{
  "bottleneck": "vq",
  "encoder_expert_mlp_ratio": 0.5,
  "encoder_conv_stem": false
}
Rows from block 11 of the encoder of a small image VQ-VAE, named by matrix and row number. Rows with one number within an expert belong to one neuron, the router's apart. Each number is 500 + 25 x the weight over its row's rms, rounded and kept within 0 to 999. All counts start at 0. Numbers have three digits each.
Before each expert's rows are labels from the 100 images, of 14976, where the router gives the expert most weight on average: "colour at peak" is the nearest of a few named colours to the mean colour under the peak. Only what is clearly more common there than usual is listed. The data: made-up road signs on poles. In brackets: how many of the 100, against the usual share in percent.
# router: router (encoder.blocks.11.mlp.router.weight, 8x256), inputs 86-171
# up: expert up (encoder.blocks.11.mlp.up, 8x128x256), inputs 86-171
# down: expert down (encoder.blocks.11.mlp.down, 8x256x128, transposed), outputs 86-171

# expert 4
colour at peak: black (33 vs 8.7)
router.4:492498496509513470489510539522482471523426472495419516578494490508506464513530509485503488478511504520504497488529499433521501508520479488512492477523517482457500474500538500515470502488471501502503582451470493489516488517437516451500512543511515503464487495
up.0:517500507502454500322474492542500499504500534533499502534500491490504499501504491496474498500494529510499496513500518498508499500490489441503493519503489500458512509499503524492514476425508482504499495500440499534503503526497552500499500501500542500456538497
down.0:505490505503488502500476528500500547506542500500506500500521500495541494495481500428500473502500546504494479489502500482557471503513452499486509504516500371486507513434500500520459484500472500471522521507401494504500553500509586507484500493486497500482512505
up.4:524475505504423495500490490500487505434501567543502498498499506491502500495500468500500502500500505500508502501486499514495525500500500479502534528496494501501518502500497503498507486480509462500495496510491500500502499510504564503497500500523506497441530500
down.4:493500495494593469500515530500499500500523504500485500500502446581529488500500503496500476500500500503509500537495500388498496497500439500500475438500500445474500503496500500496496500500475500500505501400468500500500500517500513424485500515479506500507500465
up.16:499500477490521503489454519498506482500514487498500481496499483523498476525500499531488508486517499498487506413500455469468466494506500500466498500527519509536497452477508522573477474499489508438521504520552500512487504484500473499535506513489479503547453505
down.16:500506500500500500528512502500500492451500591500500499500489500500526500500535500513511500496501500497506513506459500494447569498476500499500495497483500484500536500496454500500574510500500500528491501495499508500500500509500559474479490507506514467587499467
up.22:534487504490450493483500501513499500487485562516502510503501501439500508504496488475497506503476488500500482507499506503500516499499488481501499506497500499500490525511491500489512484488504468500495485490482495495502487498501558509513493498507502497411507500
down.22:483513480477554461492526556529500500499524493500500484500480447537535495500502518494500483500502504511520500552499500444505491500500457500500470447501500433450504500478500500498499519493482500500507538438450493501532506542468510442471500543482534497508493462
up.27:541490499504422503501500496512468502489514510500503527489500519475503493499502478489501485505483556525500509516490511500441500504492484468487501527500500500500524532520500507499552489500501472502514497500484534501500525506500509500484500500529530494474509500
down.27:490500490484561497492500526503523523501534371532500478500506457501500500500513500500496496502500500501500488512500514472522476500500473500500500455500500501500457500500500500448495522500500500480505506453482420503500500500500500500500500500488500500500500500
up.30:501500620525410497475480492500489501486525566504500500500500500500537500500500500500500500500501528500500500500495500500500501514490500401500501529500500500467523505500500500500500466484503473500519500500424500514500500520500525500499500500506569492421590500
down.30:500500433500500477500489546500500528500567497500500500500506472500500500500488500470500456500500558500500495529500500459500475500500458500500500408500500463484548500477500500508471500500469500498506500412421500500500500500500585500497500500477500500500500509
up.32:500500498506500480503509500497490500573492498486473497529504500508510499495500515484518501502499494498500480549500536476508523547500504463537463492500507460427500499492507504478467501505487512488499532473451502490498503529472536441483500509496540530483516494
down.32:517500500509500500507500500500477500565425500480500500500500500485500500500503500448532500500487516539500492497531425500583565528535500477523504501500485500506500500500500421500500498500522500500500507500499500524500474500500549500504513500508500564485500500
up.36:507488508500436510499494480516499519494503552509536500499500531496506505501495488494498500509500494501490502508494500541467519499500500473508504536500498511510500501500484526486532490501508476502500466543502504500504497499557528542498499471506501496390526504
down.36:486529481488535460500532565500500482500473500500475500509482466522551500500519500500500500484509500500531511532500500441500506491500458500499471433500500444430501500473500500455513518500482500526500561447464500497505500521453500436472500549495529500537482451
up.39:486501465488515511486500501512513500500559479503513482491493500502505515501483481527500500488528466499507556407500480500435465501489502518500499500535500500543459490492509499566450500488496493497488480514527479465460500500540479508527431502498487501506497504
down.39:476509497488507493502507515504501500462569538500517500500491495521523492499515500500500469500500518498516505534435510465497506495500491493500490493495500441472550498470480500495517506500468500500499510476497500499500523516494575468443498516499513469563497476
up.41:519493540509483475512518468482466507550482527494500505505530505501512506457505502492542524501472500500500436482492487504487534544507529465546504497494486484499492497516501476489499502504494531509502505473436508509501501566500496477483507498503514519462529478
down.41:529478526528476527487487478485490488524472495474486500494520518474490513519499500499523529504486466516474476463567457528496504534523529521517530529519478543533447512540528459514485484500547499487507480527523511526496467478517466510546517478521485517459512517
up.46:535501508492428500424503507500500500488488530497498500502501500456494503496500500498509500497505496498502496403505500500497509500502500481499497500498502499498500500499500500501490500500499495492500503493464503500500500505499534499512502500515497499384682497
down.46:500500502500683501500501604500498498500483519499500500500500500500558499500501500500501501500500499500500501500499500430483510500499445500500500431500500415479500500434500500500505500500500500500500500477500502500500500500500502441500500500502500500535500500
up.47:501502523500500499485500465500497517484538507525500500568503500479551500485507513500502496500507502541500472494499501499483507528500500488499500520500540499463468526498544493499515478480485500445500500499453500563500509534479516471493517466502551490492516497
down.47:475500498474524466521500548503500516497528502501500500500500478530517491497500500500500457500500544500525500532477526459517471471500470480469484478500500438442567500450500515500500500500458500490505543464469492500500514519470548484459500520469500490536500492
up.48:510475588503472506521476524500506491500478446516525500504513496500453501512501490500465506518496506513485560505498502500443500494499491503510519514500507553594519509538497491508500490497499507500489494546546499511488508464574485596528479497500470505487500500
down.48:496509436492545467500527504517538500465492418512437495513493482510501560531524500551499525500521430475504500502500500499481509499500497507500493488494501500497412481500500500410512549500500504499460504478499473482504461502499413500500494500499510469497491484
up.54:510500500500461512500500500500500500500499523508547500449500500464500525500500475500500500525500483500500533500500500526453500492500500500576536500500500500531500500500475500496502500503500500500500466512500500500500500500559510618500500447500500500499500515
down.54:500500500500586476500500595500500500500401500500457500500500499534567500500517500500500500500500500500500500505500500500500500500500500500500500416500500500395500500500500500461500511500500500500500563500500500500500500500420500394500500525500500500514419435

# expert 7
colour at peak: black (30 vs 8.7)
router.7:533489499549501518507500471481489468537473573455484495506490498524520492524544533453517490477500516527509528483523482511466534500500497510470512512484489522483528503507522492552552475498518502501495510502501529526499485499491520495499498520505495490561494460
up.5:570473538533442521498512478513488500472479500456486504501487503490548499503510507494497503501510509506496515452502427528475518462502500498509509511520485522509482515500484510505541501509526506515501464496499517551507494496481484499508500495564515478510513493
down.5:549491534569465537501498479480477479513464561483500500488512509477500485501504500493523502500488499510475501456496487510457533517480534502500521536502487515532499500524500483517507488500525499510500474525511540519500500493507514495510502495529491512537504503
up.30:500503499505531499496506503495505499490600464500499496484500499500462498526509494507500495530458500515537501498499508494528445484499499576480495500485497494514499496500485498499455499511511517486483498517501460500500503491499496533499493501500498492565497507
down.30:500500501500499500500499514500481500522508536500502515499500500500500477475500500479500457500499558500500500524466516469503501500500479448497500497500505424463551501468479500503494484500433500504518500480457500500500516517497622493451500500489500528503500501
up.41:518495477534498500518501498487503500497484501501505474504495500582527487498483510501495492507544555483482496501508402491498509511506501426442502485543497501496548500498521546500508484496500508558531506499500521503478544501510500480446501500502455505503496500
down.41:538477508582494509502496499501488508581500490496495500501519505472491500501505505456500501500496500523486454469521498516523502552513517498500549533499500570498498500562500489499476493500544501503498510541494500563500496500495498499555517500500481535460501514
up.52:545458502517435498484512484496515500505457491508494500501509509482492512433465461494510505512500509484484492456540488503506517511515506492520524510506462529502466500546490504506504478488512497511507507485496502514487495532500449501506526429510472520411513500
down.52:527469507530478525495490454493511500477506488503499499501531518470480511508481497512499520508503470513465484458517491549479475527510536527520543543502495562548464500564506498506474490501548500495498458542528500530496463468533462541570501470514461461461506533
up.65:506490501507501496502462507496511500550448504525515449455508495525536501485505486501475478495509550487486520499482434490501571509506505483458521487529467511563523493496519502550478490484482504546525502500525492517472531499546502498496498463500447533506475520
down.65:561471524539455550504487442498500499497496500500495499503507532472489510512500493510519517498496483498479494450500481556494516523499541509513534537502496549560486496531496499502511499505547501503490451558511503511500484475534488542537495456532493496500510524
up.82:510512473486545490488496524497524499470551499525495453480440496532498498522500499501500497491508515473523539462499465500506459451495463545460499509509470536554515505496499502540514494503499490500518493497552508502499503487535465498499500501502479459568496502
down.82:529507500511504495568505508500463498512447582475500530493494495503515490487508500496527478491500537500510508504481500495500577488484488464492491490491500478491563499484467500500515500500492500514503503495480568497500501505496584496486499504500505521539498493
up.85:463508504465520476469490502489506501507537501515504473500478511496502480521498505517501493514455501501532505498495506507516448459505484498481508499518471493502547498491535524502483493514485527491500518501494496501488544470595539526466500491441516499544495510
down.85:500496509502488505500481494489432527528513534500525531474514502495499461454500510434501443500464562531498497499479530500504495507499503431493508509502499499498547530500485500551468445500474498503545497502463504507483513500501616500500505498473500540503516514
up.94:492498501499501475480501510500496499497542475528500500500501500500435500500569501490500499501500500501530501481483512499539501497499500552509499520468501503565500500565478500502496499500529500479499493500501497535500499513497488500502503497500500493547500512
down.94:500500500500500500500500500500500500463494581500505502500500500512517467500500463522500468500500523500500500500455500500440515485472500500500500500500500444500541500500500512500529500500491500500500500500500522500488500500500605500463488500500500496584500490
up.104:531495503515508507525443508501513501502495457518494444483466498547530509500520434499493508487557505450526540506504471493510500456505500532463502536508470509521491485503483496504530502487493500534505509493565465516500533502492378498482504500494435500520471522
down.104:565507514551485509535513493509493485497426545478483547519494514489500525511500461511570544500517483487501504454509487527488601492506503500509500509496510529500488485500497507474521517518539504496486502527509542494500474495497490503519493488550500507491489490
up.117:513507510506468496477483482503502509507486524504508492493509501474496501500523487522488502492506526509498516501497479521415497518490498511532512539498493517516495535496499510510557510482502499547505452524495502498477500507556500513504500496527532495505523492
down.117:513479519527462535488486431496494505471540507492517500489517529479479492497474500502504500510492491503487488449498500562469462512496546519498532549502497569564489509543523497516499493498523497491500444548529506515500501478544469550543501459515494466496512526
up.125:472500499500500461491500522480531502491555421581493493466483498512455491454518465499489500517501500476528500500500532503565424499500500512499502535480498500505501500525496500500437500501500500498492515478504440494500571528496456502475514504468482500496477554
down.125:512497523509470522500489464496498498459502566500527507477500524499500471500468462528520497500500500500500500480475500522421508500460514503500501515512493500531521518500500516501533500510500489500506448518535552500472500490540531514500490478529500462550509500
up.127:472530497466544487474497516496534500522551499505496457483459498501500479582501505540512494500451489499546495480498505499517441454501471530484489498511477491517527483482530513505465488526507531472488509516518490498486525468576534509499488489442509506555489500
down.127:503500506505498502500500500494452515520500540497527521469500500500500465449500500454505446500486578516500500500449529489500505500489500435489502500500500481486559506495471496529496467500467499506541499500461507502491525505500632499487500500483500531505502500

# expert 0
colour at peak: brown (65 vs 37.6)
router.0:459517501463496505504487547523501457486482469492438528535476486510501461515509496508497496481497513519504499516458503442536501508463477471530463485506503479479510499465526504540515476505472525504511529470492500490497513480425502436491488546494497485506488493
up.3:529502490504501506496511534528520494498438488515499512507487533500511495519502498507498594544503514505502500512546494503452505471493497507497502499475498554566491468491502519488510502503504463510498559559506498526505468465545488579500507501511499499466493498
down.3:493525473494529480501531598503501500499498500500500500500490480510507502500511500500500499500501500498508506514499502425500502491500469500500483445487500451376502488468500500477511557500493500500497588466497500499500502504464500476490500578498504500501499475
up.9:516502488526488499444445517501512500500418495515506511486438507484520500518509468518484504621504510504500557508513500500463501508486523482500486500502521507521479493501500564468503500522500477500508525502495484500512505411511497514502499500500499527442501516
down.9:499524467496596406500566584509508500497478483505487492530463465536546523510521495512499513492514486488521505507500500451498500486501462500505482435482500481446482474498500500457521536500506506497478538436499492489508494512438477443500498551500509496500469454
up.21:513500549507471500490500500500484507496421498524540532483494523500526528500500480530515501575487521508506529516497496530443526494488534497514502501497493496531502497509488542461506526552504485525497507542497503494487500500536498526484500466508497542447512545
down.21:473527461474558449500540559526527494480479457507473484522478466548553524510512500517500504495525486481535510532500500477500498478500461500500475455487500487455483484486500500450515536500500500499482548463500476478515500513461457463489491560488522483500469461
up.44:497479489508501515535513525501499470442459464500515501433487490513514500508504411534492506551531496482498532501493513500498507500444500509502480499499497506539487483551494506502500464527498457496473515519539500497515488486499500542523439504494439515477491520
down.44:481538462486569448500541564519506499500494471500477487530467477525524536505514500505501513490518491486535506545499500461500500487499461500500463450492499468461491481483500499437526550497500503501480542445500488483523501526455477452485500542496535500501475459
up.59:486495481498500494491463501498512502520358502505499503492500488503474490496521497481500434485512487501489514500448512495532476504520494508497479505508509493509526519494478506515446474496496515500492473484495498477468524500475553515499507500476482531433503536
down.59:532458524524461523476466439480491510515506508497516500486525530457468488487462500492502499501480504515469476452508498558500477531501529501500544544524494540537502523540510497529458461500519492502525485550505508521487501481537506543535524452505474510481527552
up.62:586485500500499500500500496500502508495513499497521488489500509500481515498501467500500521500500497466500500399535485526494504505502504498500527565478449640579484500538463457500506483500569500502500478528500504508500471502573460558576500474514437500518500499
down.62:500500500497503500500500501500500539468551514502561500495500500505500500485500500500500459500500525500504502559410505500478500469500500500500500471500500388500542500478500517500500500500483500500500500500500500495500500500500544500455483500500500477544500500
up.64:496523535518511478526552500480452500486510511484503493559500477493468500496487611472499538481465522516500466470465501509506497512495494500500502496512460508521495478496542502551572446494500494476517448498500506505500494477505533489493497494481476500532500506
down.64:502496531511482512500494497487473499502480583462508500480500505497500468490500507489514477500488526510500500496488501501493524507481509481489505508503492477501538509504485489514515491500499493523506498502500544513498529498503585487485503498501499501571506503
up.67:505500501510502501508510511506486491500511496486493500527500500500504493503515493494506494500514500499508500515634498498500500516500499500496499503500501499632513503500513501505502500500499499497495503503503506499518500500492509491499499516502495520501500500
down.67:501500488502500493500500500500501501509485461500494500508503500498496513500499500500498506500500496500498498497514499500702500500504500500501500500500502515500488500501500501490499500500500501499500571501499497500500499500500458504520500500500500509437500500
up.74:525486502494497507527497499496502500501500502500528497499502517494499538497498452495510512511510479452495476492562509533479514502504509535510516540492498557585474501540466475500509501505512498506495487521509508504494494496568497636523503469500451502501503505
down.74:432524474464531471501509536520510513465525500514501500500484488535504500500501500517500485500513499473525520541447511473492500462493475500496478469480501433481502492409499526486556527500451500503498511476499495447505528517496501495420473513483526473534497487
up.88:498500500475510488497489500510496500501646573500504498500530491509472495500500532480508490434490502500518474500495501500539454500520467495506513513494466497499504520499501493566500496464508517480503476504506503515493498498540548507498505500496516499590501453
down.88:515462535512455525500467459465481528505505534500540524466551534469467465467491496482500467502473540515464479476481495525499501506500520479505530534510499511513529538510500500555473440493509498501531478529501500516464517500521580528510502455503466503498532540
up.112:517500485500500485487484518499503500499396473525492501502507508500497499520490479492495508565519525502505518499497521498449504480448499501498488505500507500599503493498503561471497481517499471501498500508500494498493500501502498523498500493500450500412500540
down.112:508500484500526416500548543500501500500434474501483500504500500500500533503500490502500543500502486499500500500513487500502511500500500500514500499500500504431463477500500500457500523500538505500487663500453500499500494500448461501516500557504500500471500500

# expert 3
colour at peak: black (96 vs 8.7)
router.3:490477488498502482472471484477513507541566452538460493511493494527494504494523517510501500468474515530486478470516497496542449484538505521492538504490491508495473529545523487540464477495482513487515520493461500523461502532470438489506497493500506504461536494
up.13:503494539508506485514501541491504489535446489501477491458497500559502519519510500518501498500495504459518526466483479507499520471511508533428516499501475505541555501509500495523499514507495502528528496503511483508475504502510488502496507471500500507544497537
down.13:498488500500500500461500457500513527457568463505530500500500507500466500500468500526489503531499449494481500500494503520488450500532512526506508500500500514535435500500503501500470500500500500500495462500546469500504500500532433535500500500501498448420504527
up.23:519499526500500484494486537500498509500525489503498500495499495521495498507499491526492500509491561476500511493472511513494500386500499500498515496499500494637509500552500497518481517496499503503511487514500478500505500500518480505502502501493498485534500529
down.23:498508480498512489500519520501501500500480488500487500504499500515504520500507500500500509500504497497510522539500500499691516495500496500500493483494500497482498479488500500466530535500500500500484521495500497495500500500491485497494500510463500500497498483
up.26:547499510516493520510499520479502453507416541462493498479502506503528482500521497500519487501527533501507531498500500501457557489501497501492495522492495501499545497515500532505498484503502473504501497498512533535495503497503506494496528475499474516534454506
down.26:501500500501500501500502484500509499403518502499510500500500509500496501502474495546501514511507473470499503499488498511388482500492512531501500500498500504524486497500524525500515505507507500502490478500544507500500499500515463510501486500534500413512500500
up.28:527500512504502477501500501500493563405556512508605500500505474561520493470491484459504500484520501436500481499498472494509518478498501497505527501499456481500502479500450484555499494495495499497494488503503502511534517502555516506484512477496473499551501489
down.28:549487530563470521500499497488466500592499563500500511467510513448500497497500511465521500500447500532500500441500500530526500521511522500500522531500500514500501505500500500552478462500500500500500500552500500538500500496500519500507511496500500531490502514
up.29:509499521508500503502502507498499489502429540495489486470501496499512484540510498516499499503500513509500546498488498495422557496499488510503492495503497497500547499500476499500535501500522491518494495500502509500500500498518536493501492483511500501535488497
down.29:498499496500499500487499482500521516410569477503524500503502500498485506500464499536494501511505484495498498497491504503444442501504504513501501501500501507523475500502506516500497500500501500496500474502529487500500499500518445528507494497500499408480500501
up.32:502497528503500493492492500500497507498561490510498501478495497548497487500500498527496499498482561486500533482432506528501498352501498500498502496500503494661504497537500496525477520499497505516528494529518460498503503500536466531501500501496500499491501536
down.32:487513479489522484500515518504513501487503479505496500509494498520504520500503502507498500500511499495519512534497505495667499489502488500500486481484501479472500488472500501471513519500492500498489520486500493488500500500491482500473499510498500492487494487
up.33:502514504509501500498496511484500498501488494483469488531503498446497520501509498502505511504496506498502525521527449480444496512491501499529422498566586500517550500501535506481530500514504500498498511499500514496515529474466495485509500500498492512519480498
down.33:500501506501555487505517562500490465502410538493454500496485497515543492512515500502507500500497500500501519500493500477428518490476498500500495488500497484474501498500499496478538522500500500505499516481500516500500501500490511451487499564510503511580473472
up.36:499437492476495459494490500505517526516506468522498525542512482481488518471473500482500506460500473525462408479507525459533491521496491494505503507547501506453471511512534522519453434500488500472515503476488500497497475500478486494511504507484491524441524513
down.36:551474516522474512492488453498505503481501528500501511500508527475477509500444462518499526504500479493484491452519493547453485504505521524525529525503500537543481500524509508512493494508539503499501459547541549500496476484535470539538500463545483483493509530
up.40:498507501532507506535495535502511497500476483484496460483530499498475484500526462500500504497527513480499547498512445500497493467500499498483480512494513548579543455500500495500497506492500476500479503522544492512501518465511489534514522487497456500564439516
down.40:478529476485554485512535550502500493483483517500490500503467479542547502503529503500501502500516498485535535542468500464497529476493477500500469455475500454448508485462486500475551538500493500511485554465500500479508500511471508460456489539500525493565482443
up.50:500500508500500508500500483500500567416500571500515500500500500500513500500471500500500500500500500500500500500482500500454504500500500500500500508500500500500500500500500500500542500500500500500500485500502512500500500500536500500500500500500500458569497500
down.50:500500500500500500500500500500500500649410500500499500500500500500500500500500500500500500500500500500500500500500500500617514500500500500500500500500500500493500500500500500500500500500500500500500540500500500500500500500500502500500500500500500565483500500
up.52:500500491500500500500500494500500510499495515500508500500500500500500500500500500500500515507500500489500500500491500505301500400500500500539533500500496500500500500500479500505503500500500500500500500537489500533500500500500511501500500500500500458500500500
down.52:500500500500578500500500602500500500551488500500500500500500500500500500500500500500500500500500500500500500500500500481540500500500500500500500500500500428448502500500500500500500500500500500500500591500500500500500500500500596491500500500500500571548500500
up.61:526437504499499492495494489508504560377509483512508499495502500499498517492496431505499512501523474475493500465557505559455500503509520501497536517497498556521470495549499497499486494499529504499489488516505477502518503505502471514538510452507477417473511525
down.61:489513504500507499508504528500473493603473541482499500498498497513518485499522514468506495500486511504511508518491502483570540500508498495496490490497500473466527500487491493499504505500492500521495549486492502517501509504480551471476500521499510581523498479
up.64:502500499460522465516489517500498500510528499519517494441465467544532498495495481495500476497506503461512509500500497498545500489486498500424533500499465480493512482493500504554499495500494490499505505492546464499531512491506476493473500509475456515563501498
down.64:520448526524460532496481428484500527500512500500521500481526528467467500484486500500500500508486500500470489450500501567517499520536542500500549541500497558534500518524500500528461461500522500497501468558503500505500500477530500550539517462500460500426523558
up.65:509506505434507498515525497506506492508481518509500485496507503503502538514506441513494507501538467501497470494553461549455509412521488517508541493494462505507467491500466479494519553495496513510463497509523493522504490501509457509503492492527502466497491500
down.65:519495500517491502500500491498498498516464497500470500502507502489496516503499498502500551500500449500486500473593491507550506529521507501504508504500500531519467497573500495498500500500554502500490490512501502520500414499500477504554512495517480514438500501

# expert 5
colour at peak: white (77 vs 0.9)
router.5:513495515500492476494501524501520489418477438506435498522477486515508488482469509498498493484537490485469488497498473468502491491502502484489507487528484524500487480502489501511480470505505496517506529472493502496513490501464435466526508504512487413478500487
up.4:481511525510460535500460500486489504504540557502537525563501519471484465484493548499487504500462521507490416512492500494492481500509501488525506527499500498478500506485501471504553490440477499517544506488517505594507503501492593483496559487463500505587500503
down.4:498499539513485517500490499486460498522511598478539509454503505498500439464500514472513470502451534520501500501467510500502500508468507492480502506505492487496544519501500490568497487497489487508524499501498555525499545499501553492481510500500503515567510502
up.7:461471449494448495505522482505527505500512504516492487477513544503503495460473489532506502520534595486487546520492499502498504504495491497481502497474500473500496516500516511511501516543513446492543513477501502434499535527486497482487498500508504465520525491
down.7:526478516556460519490471456501513514499506476512500505507541538451473508500474487515485500503502491500410441467523499539509483507517526500502528538509502539536489512572505509500483476500521500477505471544500486511471466482532486546529504455502444496455518539
up.9:570501513501500495501469500500500582500511500501500500495507500491498498499363496500500499500507441501494505487504504500500508501500500504506499500494504498500500496499453500511480502500500500500486474505510498502505499500502501582499498431513495500477500503
down.9:494502460500507497502530507500496499504469503500466500575499500589548501500505500500502501433630499499501502501500500421502505499498462500500499484499500499451500498499499500496503503500500500504497511450500500499501500555481500483473500579500501505504492497
up.13:451479502500472515477470450495523501484604472524530508494502528502490500500508444502444473500500492521513492500500495520507435492505493510479498537521499500500501509498500513510513487504507468497509499518501483504521507500500500514512505500499512474468509519
down.13:512483521521468528477465464476467524528546505489529500479552531453454480493498501492502499532457503529470473482503495533500452538499533500500524535510486532535500522526505486537453464499503498495508471530500501532486500468529499533519521474502478510450540550
up.14:498498540496488552499494532499500500546595498492542503475504523505464501506489536494491521503481508498486469499491509515497478500498515492491495527511501528577500500537496498501460499497498525500521445493538507510492495488554480503540500479464454484532498502
down.14:450528474462527468509523535509492499525490508500495500503479476543526500499517519487500484499514529500532535542497509459518516481499470484490469462492508447465538498454490500482528523497461501532498529462474500481510512532477557467441500533477532521554491467
up.18:498481504498482480502507451503500493483464480501498494500500507497498500501530454507490514490507480490506496481550487520505498501504487505501496522485496561500464476508500503485538499500506501500461500524497500501515490502491475522539489500506471475418497502
down.18:525471523537480528491486476481472500536500502484500504494531524451490498500500500471504514504469492530468472473522487535500500551514533523521526532516493547510478519552509484513453473499536496481504495525502500547484493461508485509549536484517468518451511524
up.21:534442500509494513510500499499501503500582528503572496486520506487487500496500494501500498475507490505494469445506500516505501494508499530531521509497483571527492500501473478587479502494519501504499499520517504558513500501496501512536516443506452500564499547
down.21:471511436425527478500535515517564500486489486523475500528472480536514517518508497519500503500566487493513534526503508482500500479501485501505462472495503485486492482466500502441525540501493505500494507472500490434505492513482490484481482529500515494520472476
up.28:511503524492461563449463505500503500500465495503567511500491493495477502500502557510497501478488515501493379478468499494490497517560500468499496500582501506509488499498552505508542490495492504382507470483477499512491494473481494493499504438500505500490499500
down.28:478522464485537464579522536516487500518483503498502500500497488538519497489523501484501497500512513472526523524500500477529499482485487493472477474500544455463544479451500500465513533495483500502487541458493500484548540524461512473462503533481520520508484479
up.35:526479477510507495523524499476520505500500499495498453500528492508500495501450500493532468495560517498500524453497483493486529496500496505490487477499509492501532480489472536511480487528522498488462498499505512498500502504493504495492490472504457499495503482
down.35:500498467476500500491494497500581516486511411539504500510502500499492531496492497518457498500589502500500493500507525503500485501521500500500500502502505501500499505500506514494491498500500499490505498473500481477497500500503487510501501496497500488483502505
up.40:526501491503507499506515500490515587500489499463548492521527499495497556492499502501541498501511547509492506494418423488486501506480500513509490495488506502505509483466499502520506503502496503498488496525521509568496489512489499504491511463502493495500495478
down.40:488498474501500500497500497499609501494500345546499499504504500494494536506496492527492526500521489500495499494511493505500499503530501506510503500500501509505377500504506502468499517500508502499500498505502417447500488500500381507511501497502494496473500502
up.44:497454523500500513497379500501500500500512543507500504503510500478496500499500502502491509500493502507493477420491505500512429500508501514529500504499500566498471500487495500500490497488498500514513463505503489574494493500499499513520527416500509500510514517
down.44:500500485501500489500501507500500500566465497500495500504500500500500504501517499501500506500502496498531500508503499500576501500500500500502493500500501500483498497500500500496501596500501503500496526500500500497500498500490496465501500501500500621496500500
up.46:488507500570352543476491443499506503500500512508546511481506591457506450496508504505504499519500531499502509500480505524497500517488508479498499544497510502500506516505500507500527469501501482552522485504499501500496518500528514501504493499522521479540509504
down.46:524484540529454539500475479476460502554512538475532517461523519474488456476492506476508481513451518535480482475494499509482503524493523497494525532518492504516515526514500480554481461501500493499532479521509517537485514490523524508500527473508486534508527514
up.53:517498480497499470540553498504492525499520512503537482503519503517504505486456491481510527493536509497497514493459457499500531476454476495497524494466503511507516426501483472538477490509497494499480544468516514456476526507501500501471498498483414498525490496
down.53:500500503500500502500500500500583496474500434507502488527494500500500500513500500533501501500625478501500523500498500500485500492499500511504500500496497500500472501500500498468581528509500498500450499500501503461500494500500491500500466500509500489552500500
up.57:491508448508402519526486492500500500534500562502545499462514502500519493441530498502491483517515555534491543555463525487477498524495500491511504516477509469481516512484491470507520496468493472538503473494495520456491527532503554492464499527508498500521494471
down.57:499500489500501499498506494510540500425501420501475495535500500500496551524500493527500536500534450483501499498554501515493482500517500521506500500500500537508431496519523500460500524500528502484484501499508462491504474500500404506532500500499500448425500500